python train.py --model="image classifier" --crop_scale_min=0.8 --targets=["defect", "material"] --norm="layernorm" --activation="relu" --optimizer="adamw"
Rows from block 8 of a small image classifier, named by matrix and row number. Rows with one number belong to one neuron. Each number is 128 + 24 x the weight over its row's rms, rounded and kept within 0 to 255. All counts start at 0. Numbers have three digits each.
After each neuron's rows are labels from the 100 images, of 14848, where the neuron reaches its highest value: "strongest on" is what is common among them. Only what is clearly more common there than usual is listed. The data: close-ups of made-up surfaces with and without defects. In brackets: how many of the 100.
# fc1: MLP up (model.blocks.8.mlp.fc1.weight, 480x160), inputs 0-159
# fc2: MLP down (model.blocks.8.mlp.fc2.weight, 160x480, transposed), outputs 0-159

fc1.249:125130128133154180178101174127124168127128172132128133129111130132124129116119129123118181129173131117104136124128130085129132095126138133135170140132156120135103136200148135130124110108099054128125148139188155045126119117104156129134139143127115114108108145131127054162126135121119116127129110130135167145130139128085129088206110130180125108105128151107118109165113132122095129105107135127129114125126142116152128141168127123136127131128105095119126143132118131138136129057149119
fc2.249:124127126136131221127129125127126133128104118124121126134130129127128130124046087127078128101125134124153128140108128132131125122126138127128128129143128130125129119202126000130128127128132092128136096112128127071119132086116129127150128134127101160123127129128129115129128130129127166136132128129181130150130128122128157128144127129127126138127127128131128129133154125141128127116118130129226123124137129128102125127148123145133128127128130125128129126120128098125131119127129132
strongest on: smear (99); circuit traces (70)

fc1.358:125129128125128187120001103127221123129129129127101112127129141130129109130121127128147128127140129129135127126128190054127129126129110126169097129128124181128168125142067126107082130128104128122115125101167128118128156125129142132145132132127127109203142127141135104119130153114126129125135108127150120153061120128075130127169128127128127124129107139128149181196151157118127128099128128126128122128128127130134126131127128122133132117119128145144133128100134155128166130139130127
fc2.358:128125127129129136112073114126141128119128153127128129100083129128130092128128098120117128125126136190146110116105128070109125128128145129130136085127127128127111126149165140121100132110127127127087128126127125114129127125147129138155171095087128166142138174241199128088175152128125143110128153132129131209130142153163178128134128150127134182140099128129132175130172128128144128144126128116151120149130128116126128117123128155096131123185125147093090128176128110128131112127121139
strongest on: leather (51)

fc1.135:127139126151100133112128115121129128128116119044122121113113151130127100103128138134139130148127130122127128163152115132131132128130084155122104167103140127129126128157132126088124157092114099111133117143136249125126130154135103118135126122127131132146093147157127128140130110129130097107110137130120143119128144123132138112094121116128128122127132255123157123133128162128126137107143125124128130123144125116141131128124112150126121127137138115125122081116081236122096142140132128
fc2.135:197128127129136127144128125128113173127117128132072142141157153141128160125129149132148128130130136102157149131123127105128090138142118110083081162128129128127128113171119218123134103136115113128108128121087162151157111131128141127130060195136128127130128105135128139133090127129145111147125128124113098112127119146071161128162128126128127100106157090191128128125073127133098082098114138134126130121128127124085139130157156089128100126129132129109135129145128059128192128092129127
strongest on: hole (71)

fc1.155:134124170196136128164137127130108133089123129122142130109125121134123124124126135114152178145127145116145158115214126186127142136130089131113174126138114126131129131197131126129128143128125078121128088120134128125142126137126187100104128052149042134109120124128117131148124121119116137125116121086124128111129122152134127137110129122128127137104119206129133093129150122122128127085176148125129117151122135118143130114126120135129158114086074133054116127131128141173118131125124135
fc2.155:134128134136129181121127117126119154114107184128131128128134129130141128125107111110130130098130135130149144160104129125128127197127150125128145116126128116136120128212132031108126126131129009166129100123127153132136122110119150133130127142079120144115135142138128128106141129134128137130127128125130127135128127128128207128133128176109170126131133101140132130129149131129190093098134121125134099127142127128108132139123130142092073111138136139133124128126128078126157098123130201
strongest on: smear (65); dent (30); circuit traces (29)

fc1.478:129150129129093125121131142129137129129119106133123126126128159108118071093107094130112130097175123126128136127120131156169134122140097124140115119112161117127134149139116129131158196128053122142105115128125127128143155148137142122213097131191159128156076124135205126124121125101089141179088126155142105120077150135128055140129133127133128131126085120117133129106091133131129121082124127129127146096121124136129135124144080123115130116087121160108163129128132137126170128146166130
fc2.478:134215111102152126128121129151127137131183140122103140075127128133129068136137114171124127176124130131143084076195126122129089128218130178130105130129116129069125128122128082132128128106148139070129120145125109105133145156129145125157128151127166166129177127129140121123128127128081117113138172059133145150129131146130133108126129087133125139130149150165108150121129128127111128124140133129139128132122128145137087118124115122129133166126162125127131126098127128132131157143086110
strongest on: leather (70)

fc1.52:147044129127129134141116127166128120145130123135149163130116139126131128058130061067127130126126133124115133128125133126106122117123128137144121177128134097106128214169130124135113144126168127131006135123126128128130165136108135132093142137128140129133107119129108123102142160118124128127157128169130138137098160125132094108128130131140128125127118127113143109091078179126128125125140105127127134131129133182095129134145122130133130169115160119153126131174141139102108102124168164
fc2.52:137160164120132122129127128130137128129130149126149164127080127133126130129171148129150127129083127129120142127130126127127127130128105134129104131133109130143129127101124000152130115128127136131128148129129128131127132220154122178123126121125130128128114129126107128129100128127127123136093126175104131129129128130128126205054129128131129126196114130062124127129056127127127142154118123127123145127175126131182130110132140070126123136093119127133144128129128133125127129142129128
strongest on: hole (60); crack (36); wire mesh (35)

fc1.423:113169129122153139185130135128130147115090147121100128126116145123125119126135113118153131104130128118141146126129130144127107122124131122169132128075109130128129124191116124130153131117128032163114128135083131147075136132030126113123097128123155126125181137159126107133092152136126122128150133123186119131100128138130160063141133105128110127125130129074075121116102130121146126129146100144113125175130139096082123168123124121152120111123140105139125128113125178130139110180162130
fc2.423:161126124116127126152127127129126127113122111126142157060202128118097128097218127103180128129141125119125154127154128137131130115120110132125149128129130129129128128124074114141128138144147164109126121138133127150112129128111076129127119133125170136117140128127129129128128127130107082073130127110128137122128125059128039106128128119136116158129129130082128154127191127127133127128159063120104110165091135128187128173125128129101169124127132103129129127128128195106112146130141129
strongest on: stain (100); leather (36)

fc1.304:126117154131129122132137142145124130127127098128126134192133126143129127117163117075128154110134107125129135107092165128128134119072112070118144122143115161114144122127148128137088111144165128131142162128114099137114110126125141108080127141117127094130176206181093130115135163132125137201147125152127138126133129127133125110138128125126071134116130113130149109071141100079134127139113117125094130142187135148100130127170063060170125130128110123152125129152135071135131137132126137
fc2.304:134128140121130099150129119116117210121129126142073106129137176161128133109129128134129128126132128129125136132127127125128125128128151128135051168144128128143120127133117010121128144129124112117128125124123128171143127128126147124111082200143128124128122150182128130125111123132142103128128127105126098160128127169106102105187128110129102129126163119168130119150109128139093126121134217072127132126111106127112113129128136128152133129127133097118134127127128120120195074110136128
strongest on: scratch (79); woven cloth (47)

fc1.275:132121136127131141136135135134119119127160188149115124146126147127122127125116114153125145095164137131134124146129120055128098129129147117166114126118108129113124135116129135127128125126128119094128140040122129124112151116121128115118204094142116020122129138135111153126107134128110142089150087122082136153156129075136123129122103102134114134094132141118117117076112119125133066132129134129138157176128128139112127132136127118128128140138128154133159151111129070207129128126148068
fc2.275:129148108138129127132126167069128127163107127133119169140197134133127129085143131109200115113173132125097197128115130121154137103151127124141105128106128145129126107090127077099133058132119145119127065102127137129125127129155128101143168120162128127141119057129126116116128126148135141131125136119127093128137124137113132127133129129132125134177129116084162201100128128128125126142147117127096140173183138097099173078120130123120135106136124123126127135131129092116086157128130134
strongest on: scratch (100)

fc1.359:141128157117113126169151122125130128128155122128128127171124128141122163128032129182125148118158131136113124128146127131111129125082129122092128129128123095118141141128151142142131124050131110135026155129102128050134095133087146129142128129230131125116126137120117143126138137127112153121128134129064118138128146138127109156143170128146127127149116128128130131095125105121132129143130122126121129128128122150051114125161125130123150123176119136127122128147129170129143124115129139
fc2.359:128140129136130132128121130127124138137128152128128136126131128128130129128128130128128128127135129126135129130128128123127123126131127127156126127128127124127127129127131000128130123128127127128128128128126132128127124133144128130136133131131128131137128131125128129129128126127129131128124128128132128146129122135129135129129129128128130137128152125127127135127124128125143127124129122135124122129128132128128144133130124128122128128128152128133128130130126128133128127127128128
strongest on: dent (100)

fc1.195:129152131171095156128134128147135181127127128127128117123130125125136128159072108121128131118129135101127143155143137138107131122128091098107114131132127137133129127125147126125140134122138031121111129151147130143115084136129213099065155066134120128129113154138128118113117130094103160134129108134129072140125098127118114131138134124137123113119118172093152121133177115127139114054128208139129106143132132091127126128186110116149176092117127130135124120128079150129124122113165141
fc2.195:119129132122130128127130097129128128107108128127128222129112129179110129131179128079130127128077126137127173151106127123109130130090104135128138128144131105152129128158129099142135128134132115133062128094130127144127130128119160187124076142097097210125127126126130128166128128128170140155126127165114129132126127138128165199108128152142129121183145129079131122132124127130141127143039122128127128129167096128139129114128127067105123121125115131133129126123128131117152095123173147
strongest on: crack (100); circuit traces (29)

fc1.11:064128128132062180127049143139128128128128114072112128118121127140117130129106122118126153181127125163131128123130101130133128127128146167139133135157140116127129106153150135151117122114173128139128127115128111127129122128103086108152125138115129128167073135144128109103066134128131171120175095129126150128103112149123135126128197117128102128124065128141102119123127213128128128089151126126128110126133128134128128141125110127125126132186129171129127130119125128213158128120133160
fc2.11:180170149127181203128162129127127127125128055127177125114130128126135122125142127121112097066085134133147128141099128174128160170123128128129129128128128127130129108161125032128175151126127063138158128127127131125159125118121123096129119121128148144136140129130130127046129128129128127217091127154186128129127128123128112158122127114126131141131123118167151128126122127162102125123131119127168116126128155115145128126103181135128131106129099137127128128136128110133129127129143128
strongest on: brushed metal (35); specks (31)

fc1.431:116195215130152122127115132147125138128128130129086129109127128120145074123125136089125135130135135130137129109130127125127141143131128098128136126094115088128159125120128126131123229092172130125088182114086127126128128128126158128126159134126144113137129151127098130128157143131111092128127212126093134127120094147206138135049131136128132130137086129130127134129114125080129130141114142128128105127141141112108128126120128125110172103129100150123135134076128127124135133078157136
fc2.431:120127132093137134106128126128124130136129121121103201111130133160088088128143128129115123128125132136101127127136126138218122159122128142085128136141128127078123122134128134129147037128135204109131127128128126128122129140128152119144102153127128138165132115090129082131116132131111123133130131128132146135128089129109125129038128125129128126133122128161134125130119128132117129125124130230138144176144126140148122121139134071128138131059132140143138127113127129168110189127128153
strongest on: leather (39)

fc1.178:110118190114129126120129126127135170126133174135153142127141152108141126091127136125129128106180077109126117166134118129119142106144099113178100101095104128128129129131145138132186114116140132152133125155137128127128137204124203127136088026148133086130139128157109168143130126130097136158115094104125122156116139129115127140127118117194127128073176102126126147127123135113160130151107110125108134128115124105087100128117106138165157098128126141137116141110099127155155110123130146
fc2.178:129128097125129164170132127128133151155139158120072087129133144127128128123126128137130138128110128108093129126160130137128062139133136132127117141133126167059128122124107129125127128128117127117205124175129128128138139136131128121102129158128128125131119125128126108118123127130096084126129081129185122141128118127125122129127128127097127118062124129156130053125132131145100122093127139148114114124099106127138108204156099129132102129086223115129191119127130127171184124142134104
strongest on: hole (98); circuit traces (63)

fc1.125:128055126120131126146119145160060128124131144126128140142136128190090128135132131138101126104128129127104168126145128151129082105128138143127123129145139127134089127115152126143132126127100118119130082106112149125128110130128115142092128107137128128134164125121113128124093130131128213109126031127152136127137127079029133132130125139127129145131149129125126109141188121128128128124125125128113166127127128116120133127133128127122128222141129111116122127130124118133124132216130124
fc2.125:087043158128129131109129191128114135127130075124100126136137153132098108128139124130119116121128126129062130146179128162200129128123130151107124127131125118128109107125150044101127129134136125140159127136128128092141144128130179118127126222151125128126129129100130061136132130131119127171152128099130127129129125128090130127087128120130105129135129128122173119147162127133101134126113133170127175163145095149129127126135125131128189145126122130153128115095130146168130138124130110
strongest on: carpet (35)

fc1.313:127132128125127125118076124122087130128131132118150124127127130131126105132131130128129128126128140154127128128125234000113149132128144129190129127115139124128128127128128128125130145125126133127128128138144129142127058129129130131127126127126116128127128128129029177146138143128128119129207119128142120128114079111123123147131154136129127127140130128137127163182092128128128127153096126128128122116122128105128128129129128125123132128128148129110132129109126128133109127127131127
fc2.313:162117129135128129144128125128168128128146131128154137131114169123112189128126096127146128153116128123128104088130128035105132119128071071123134128126124128129097144163106129124131135194056153126126112127125171127131128128138128134136138062112126127128103127133238117139144125128189124111177113132145158131129127128127129157130131150128128128130134127156113129108126129138128128127126104127130161129133128108117129128133129126038128123129149131120128128193128141108165125151129126
strongest on: brushed metal (52); crack (28)

fc1.369:127128127165121126146160131121133122129132128000119120124095127136110104098113116126136144097129129150130127129127083146128142116119091162145184128133133114128137121130138133129128132131109132117129126140129203129129152128106126130122117112172177140128128129135127188128120102223131125128133153125120126118151126141142137147128087116128128128128126213112129160147124175128107128127175141126128134126122129134126131128127129120124127117132118124116162094119127133199109128118127127
fc2.369:145136130130129131107128112102127127114107130145133130123126132128205195132129135114140138129130175128203131135090128115124129127128127092157130128123129127149129129121127033147134129129110097130106130125053187152122111096128126125149107127129126115114120156125128127128129128127131129166125122128132128043127128125128160146134128143113130132124135046128120187097124127116134129097127107125147128126128174098128159133129178128117129117199133128121127167141127079126125131082127128
strongest on: brushed metal (63); hole (59); bright spot (30)

fc1.18:158128128132129147124121161127139210121137130117126140130125128124110128124140143048118127126131128130087150128123067118130094128127147130222127162134138107127126115132107125115132127123135126147140173144167129051125147125118126139133142152142123128154087133121138069179128131126126099157125123134134152159130130116082119141140107129129128131125154106081137122150114238131128099128120121118085105175139139139131130135138131132123132130132115123107134129126135126157132077134176128
fc2.18:124118125127121189133129069097130172119122125124131101128132125121130128115108107102128128114105151127153138128122128143130145128125127106137135121128124137159091078131105148134129138121128131141129103156142128123125141101123127134114128129065126157089128130169127083072132119129127184132129123145177111184131127122151142118144128127128130215132135111124130116126163128141128128070109126128173097174128130055131122165121114130128161090141161079165116127104127079117163053142136128
strongest on: smear (100); leather (36)

fc1.353:123098153166141098173139135108135127122098157124160172136126138159128128118112144131046133108126123148052128142160153142130141128119105155163121165114139123110127142172127109141123117129141137176087127129123133189130127124056114150130128104125130128121123221130123126091127122140109148122138134113111132134101124126129123128118154158129100112133142139068190153140157133093145118123111128112071115113139145128103121104125127126145123162135127126126135125131153169130130058134107138
fc2.353:135125140129128123125120128088136124170130107127158127089144133127127127103140120131149117115128127133126154084126121131128143087132181134132075120111113128141119128095116000111140128131128160092130128126181132175129123128204128122127143122109131127139128116133128100118127128146128159137129131138128119148130127156129122151134128111126128147189129126115109171137184127136131128151198127120121127126127122127137128134073128136107120091140127103147127130129130107111130121122136128
strongest on: scratch (100)

fc1.327:161109127123077122169120138128127127136112167141109131141121124128129130111146128074067243104136063136112127112106122119118138123121132162126132131079120128128143211132122128142139129122090128127122188145126123097128042129095130128143139156125145128079155138086133169122135134156127159134122144093132137130143132139145112127165126127128134127115140127158125052133125127131128131134063131129129119132137130125120128125167129135127128130143117132128149123173101130135130127117126131
fc2.327:128104126147123124128123130129123123129103107128134135128135128115119128125096122130123147147135127113176129126129128102130120128129126126150136123128158129097138157129129000126127127129129129126129125128124128116074104130125128119165163138177077137145116124129128123157137128128132126102129125108123145127129128111127132115141128171121128124098128128135129162122137128124156127131125138137126128130121189138132129130184127169128127145186128137090112128131128152143123129127130132
strongest on: dent (53)

fc1.56:128145128128110138144129110254137126075154116124058000122129128188149128128139122122128128143132105167127125157132127123130138128130052164128116138099112151131128131127131137127127127128126077129128126142124121127111057109133130137119126118126115124131137128143128128150130116087127147119131131101125077129146129124114123116133128159128125118128131128128126115130224123129129129140139154128090128124131128124127138132171127128128148120130130128127127135139118128121106133144125125
fc2.56:124128146128129127106128119139128128129106126128127158129121128166019130184146130133135127132128113132128130149128128129127122126128129126128127128127132128120127160136128072143131137128109115106128231127125151131129128146131109177160116143128125129152112129129114128161109129000147127128095130216131128126123129130127125149132128138129127166124135127128188127128128127127127129133113128127131130109125097137136130131146156129125132113138138127128128146130127137151156132134235128
strongest on: crack (47); tiles (34)

fc1.198:120115127121120154121135128120131122128115147129126123129135128129064130127108120129137147079154137151127127129129127154123132122130029130129130129159134150128200127201160127101150126102074129141126120103130129129132136136125175129112129122130093128103130119127167147121127128120128143136126107125124127165132127128119025112097123132132124133128132119128115119146122112124128127140137130123128125110243124099148124144126126139131138127131155133139139175050055136135128131132141126
fc2.198:132140133110134128131129126120128127113127140125085162130121157122129128113126128164077128128100143123134137148126128122118110128147129133120111128153117128135128128237126128131128128128130120129125116035110126126131130127123129142187110145158128165169128125157132158124129129133129114160128128128118120188133131136126155135189127109127126000125131130167122129132123130136130124131128146128158110046141122149106098118123138124127127135127159127128128126148129090128173109130122114
strongest on: dent (57)

fc1.72:121144136149077125128125140061137129129161124128129163129127128130157127045096117130105128130237138135129128130138126094123134215128124113128164119143127130128122180198056129132130128115130128148129134128121120141128131137128131127141135128128132127118112128145124135095121127111129141127126210116113106096113139137134114117065131129128127129128098125122124144130060138127128126169124129127135121128132146123124117127133092144128123102130122144133127120106145128218140127128127128
fc2.72:131178147122158122129127135174137161138128118128128139143135129161058131159156133136135101131128130130131126132144128128129129188126126128126124166128100127128118129127111070162133119129124145108139198106110128130124127151128128164178115155193128119134129136108105131137044128020129110157044128163138124106127127128121128129090129121134127184150128127150143129125108128121127141127122129152161141123149121133129129128137131104130146129127171124160160128082126129175127133108137125
strongest on: wood (37)

fc1.416:154130147166150128130133130114127156094144124077155126114124127122127104101130185144125131131134109128123128069160126135128136100123127168135187123111147126016134128152125135135131149123141126117157128132127128112128117127128103128167127160172106134125150158141121134122128139134088118123128069094080190126114127121131127132130127109128124159125148149163097129145147150128111096128210131125124114168128129123156128131119128077116065144095131134074151143121124111128168128163122122
fc2.416:130083109141117130128128128132127130085119124129130195169128132211129130132135132062130128130129128124152142134122130129125154131072129097129147127132128116174128117127126115163127127131128095132065122118149130151114128127129146181163127128078110148103128127138126128129129128129139155128127135149085117124128127126126142176125127164128141128244126118052127107127128128126127128124048128128135127171171125115148128136115124124105114122133128128124127129131128166129130076127133176
strongest on: crack (100)

fc1.395:125135133129143128123167128133128136127214161063104118147084146122130130129130182116087128086130080117104130123188105128134147136127119137138124129124158128098117109130055137129162126127136129076129119127128126079117151118123205144139112160126104128095147118136147107148124178166125139116163157136134113134134148123133134140149123161128132093115125122118122137128125171149153099131066128129121121127093151130142084138127129133158146099109145110092150125123073128117176128154147127
fc2.395:129110074126128125130128129131128128128100133128122082135131122128127127108113130129125117129127129113129117127124129128127157131128129125125128129128147128139127129175126000129125162129171153131113111128156129131136128129137128131129117187105128124056135123138130127130128129136135176178126128133128128148127128162120197105158128149138100125144131128123138099217093133128126130129118125127129128136149126128124132112136091146128130128146102155147128128128128120122162047119166194
strongest on: specks (91)

fc1.256:132133128110129125163121147130156107129185131132157142203095143119128129096123144076116124114133125127149119169089130128109124106128126115128126131133142078103129128127136147127119146140120119123106129131079133078119142131105129122079129137132211091100159106147080116127140154140128128164156129159131133165115157124125150125158157155150126053119100111148128128142117139129162129148118130124128178123043128124065126135144114100140180148144133104136098128166128127105131136111135136
fc2.256:130155139097155131126144128128128148128127192127123181175103163129127135135158098106130128127043128098145127131123127101098128144140116129127123128142127129143127122165128000136127128131128085136125093128122131124129130128127129161180101135104127169119127130124138145131134131135133121132128127129128128128129130134127205168135128129128126105133127123129128125128074127128126130123049125128159117108188130133128126091139129109128122151109134129134128126126128117131169074099123130
strongest on: crack (97); wire mesh (42); tiles (29)

fc1.411:146128130124098124120128133108128127123126128085126131112123129125127128146125130119131127130145149160130127103137114133127111127126148129130161158127142133125153135135131128042129118034106126137111137090127144124123162063080110126128126126124096127117091131056148106146125080129127132115131159111197140221138152150129089180129122176129125120136126140110145122135126145126131113152203156140125087176128140133145088145127126124128131170154133108133153139126096133124116124143145136
fc2.411:166133136070162127212141120128122148108128120128115143127136215128108139129175128113135129130097127088152149128128130129128116130137126131108129128131128162127128123126045132124127155177113124126128069133125131197120128129117128129127087146063129129098127128127130128116142091128138128128144127128131126127129114099100105089122128047126100136132168119081164145126130128190128124132132122090120129141120124124128114137128131128072165140124136130105113127123128131101192128127126115
strongest on: stain (100); leather (54)

fc1.226:053127133129131174133090094128142129128158134076140149126128127127108133130143131124138139149162151132149146127127127087092136130129121133127134149112130096128096122127139141224129127100138139100108135111130117137127131128162168131103144135093148081135121129142114136116144121098000150139112099112080103109139137124128122115099173130132128126127126132129104127131136144075129128078123115144135133129133146121101128128125074142128139129068123133129118130113122135154108132119137129
fc2.226:124121125130144154130126089081129156119106039123139131130149136135132094100139127120119131108119141128129147125129127129181150129123128127102121157130113133138130101132026128162169164129108127119123112129175130125128129124127130113136074118128128180128144129132128113102097120128135140144124127148128127163127109133126080130128133085095097162132133122131129130120154128148128089116150141128185130142130133070144119126107129119130187104126148068135148124071128126133154055140185124
strongest on: leather (66); smear (62); stain (37)

fc1.223:149127138125128135151124126115126145128123129129128127104129128121125130129128173131126128147129124095129125117079109124128127135130127145129198135157127138005122130150112128093140138105139127068124128160129198117128124130128096127126135127133098130184108128139127065130130122079108129125115112127126176128127145097115131112144119135127128125136133139136115110206122255127128132138124156128128152133129128127128124128132132129123130130136127099087124128129118127129133126140140128
fc2.223:119111058128128151147128119108125128118147122128126153149130128146126125129128130080125127127128192116161149124135129134080126147124125128138142106127130118179081104145130054087129117128129129152103127127142128127126128078162128188127165139121123210134129134150151128128148131131131194121129129126124105171129130162121146125151128183128160169148119128101129135122109127129157120073103137128127073199112131099126126163093128128094134071130138127169128128117130145110129102133129120
strongest on: leather (75); hole (31); dent (27)

fc1.449:144129134186152132126136200127125120117121136114132131123138130136131087087128163121129163122143128131121130136128086120133117127125125134134137125127139121114126120130062128147127128128150127151124148138137128090127130145128127127151128111115137128127116165130138100128123184149134065223133144119069154114162108128128138114081123101130082138139124124116135133092135140129126107124233126127103107153138127128150102150121127046131093110133127101148132131136134187104129084137157127
fc2.449:146129130128124139131133130136122125089131096128158125130113128127128130127125125112133127129093145127129150128128127130128145133089124099142133127128112128171128093148058013174128170124122117130132125099128130129139129124124204127122135098081129143128155129188128048089131077138145168153127128166128146130127120118132129129114127110130129194184144127142116127123128130177085127126121153128191125128145132085146126131076128128135128127127102127125083127092127127130129124133128145
strongest on: smear (98); tiles (39); wire mesh (29)

fc1.234:128128128128125033128142127136128104155127087127134123129131129116127205131128102128119118130129127130137113137129128128128128127128127180084123128120129107135133128065128130152133127125107190128129127145119114135208130128128127133126129128128103204130134128128164129129128123129128129128077147126078083050122154133126127128126130131109159127161133090126073078111128126128128127193128126129129130126129102126128128071128155142130128129130124130126126113168127123079129139127124050
fc2.234:128132128128128084128128129129128126136128129128128129130127128128128130128128128144133124157128128128130127128128128128128128129128128127128127128128128128128128128110128000128128129128128146125128128128128128128128128128128128128133129128127128125129128128142128127129128128128128127122135128128128129126129128128128128128129128128128128128139128128130128128127128128128128137141127130127134128128128128129129127127129128128128128129128146129128128128129128128129128142130126128
strongest on: wood (45)

fc1.87:135127149120121161128138132110129128111140169115120132128114129133119150123130135130062131137123130098116137129144154114135126076096108081128146142128134110096084156082154131135127128132142103161128110129200135224126121134131144120130140105131171129110138127138135127129125127130130138153138123127112142163130127173130033123137116131125104097126091142131142126134156127114127127116127124129127094120129132066148058130138126152127110121136098126149102128127040203100123130138131128
fc2.87:124124144118131125134126127016128149126117141128098239141132129129129127111141158093128126128138149130144208125126127110129137084179131131141101127129064128201122126130129124136130102127110143130126128127129130173132143127127129129121112161149128126129115130126129128099128129140149139145126127130105081211115127149128143110147128118139118130154130128079128156128107128128126126125129133129129132130191130096086133071120145127126156125128118089142127128124128075111132113128135131
strongest on: scratch (99); leather (30); wood (28)

fc1.286:128126127127059132118127144114139127129127121131128132133130126132112129120131115130134128090136125142024122105128126128081126123094138131125130142146130139144122137133124127120129124130135127131127126134161134166114071128127114122146131128135140132141126137115112064133140131128126126128127164138157130128063130102147128134186130136128129083127137129126146146141135128133127125128162138131000140164128128151134128170115144129120128087142131125093134130118136128118117131167130128
fc2.286:116134128127126126154138126141131126132134122125125128131133174115088094099129124106132240136103076094107126124142129168216127117076129130126126129134113153124171119127118164128124120135144132123126025124138109109058140130131121130165162107127023126124117124123128127112127127129129125135133124130132113136128128116055133143129129126098109122132129130115154123120127129140127138138108171125110147126131124128136095127116113125142157141114129126099130099125128153129128102153127111
strongest on: carpet (40)

fc1.425:127116128121133127141111134255134131175124128127138209128128128103160130000120098130094128128127126109127139127149137126123126124126124056128116125163145119128129133146137127131124133115188127128129136123118128138128155144123139139124133110128130123130086136135126129127128128118123127126148115071113130108089129128112122126135156135130122121127129128123129127134034123127132125128126144135125129148128128126111129125167118148139126125131137129137135123124133180128098129127123128
fc2.425:142164137107158124127128116128132138144127126127126127118078129193050128220137130129132121129121130134128120126148127129128127149128123135127100130128091128134128128113129075129135131128125132123128234120122128129128128195126127186141123155148126127130127141131099130157117129009132130127069128175128128127129129135128128126128128129127128197129135146149159132137053128127136142132132129110127132120128117127127128124166139118128128128131167123146129128091128118137128126120130129
strongest on: leather (29)

fc1.280:123131151110128129232091159108095111133166126126162125151102136128082150119131118126134129128124154134117129119127133130151107141125122130123165115124124142125179122101130138183126178120151120084044125130088110130127136149108124146128142130143138127131132138114129081099126113138074086127130182123134127118128167125135127118145133144154128125123075123124116131135096138092127128128123124152130126134128122206078143125129149133128205126148114128120128122095128117131056121111129147
fc2.280:132128134128125127130128129128128121133129164127126133134112135116129129128132131127133128124132129124130126143131128125126129127133118132129126128128127129128127127106132000124126123130138127151133128129124128128127129129131120137123139077129128127125115128127128129128132128131129135136128129125130128129129128126121135133124127137132161125129128128095152127129123127121132127134122123139109124126129141129128140124131133128128132130120120128128128125129128134113105147131119128
strongest on: stain (42); leather (34)

fc1.386:079119192128123105135123193126134128100141129128136164189135126152129128108129126127124178119147142138123127141126147128130187123083129091104137129129112128124112125114148119167125149141176090181122144131107128123130126132116131120091143085132167107109137143127129150111120128139101129157133055136114127125130130120156075108130130129125093105134123117122146131130134134094133135132128110119130129128195126130058132123127104134116171130090102127121158108157130118128132139127093233
fc2.386:129147047111151128136129117112101174115117125144073126130113159172140164125130160140128127127092160126136159131096127110126101132130163118127101131149126129127109127132109122130149135128104121106100127120114135149141123127130176111128097170132128128133128127199135128121122118128131136202121123132119108141129121181106158149168128112116111144113183105194128121127107125134086108118090178089152128125117120100124132127135154105124107134138143080122119153141127080129216100110160138
strongest on: bright spot (52); stain (43)

fc1.347:113126127125034130113133129131144129129117130128127135172131127149106128114124120150130128103128127130122143122128130127127130113124124151128134143128127129128128128146127128129128126129126128146122115126128129138091130125127124128135132128126136128143124128128129128129127132138127130132128157142133127127002127066131107128156142122139128101127129128127127209128161126149128128117132127129000131144129128143134129164108157129124127065124128131099128145108130114129128128170132127
fc2.347:122133136153121096133128102106129124122128128128133123109141137129125068083150126113160242169158127118096133107128128134161133112110131115130128128127126128128156129108104199135128128128126138114094089127151128144056126132131126117168138119128035110126120134147129110127132127129127124078130125099112132151128129130104127139131129128090115127147127130102128127124128129097128142139129184053121150127132133127153092127111108093130135113151171123052129127128129155152103111163151125
strongest on: carpet (46)

fc1.404:126133141091132122206125128128135114128118130115154123123127126128130128124117163101125121127125129130087121128162128140088132135068122132128128081126132132130129137105145135134128153162119142126129128127094157158130125173128109104126155124124128130099134214238129102135132123102130161130122078157119114128108127131127128092105084120128084128130133137137142118131181134098129132126122160128129136128125126112129087189139129128156127103119055130142163122111112127129127125119217125
fc2.404:166143135126156097132128167116121144119127154128113186139120128128132132137180228127128128128144137120158131129126131110128153128124126078161109128127122104189125138098128065140128124128123198153117122129114130183129126127112130129142132156127138121129126128166128125131128127143128065104127168077083127125129128129128132070147127053128132109125130126095083132102076128124130083126137127128158173131128129127118133090128171099138172133128124136127127129158129129146128088110128130
strongest on: specks (94)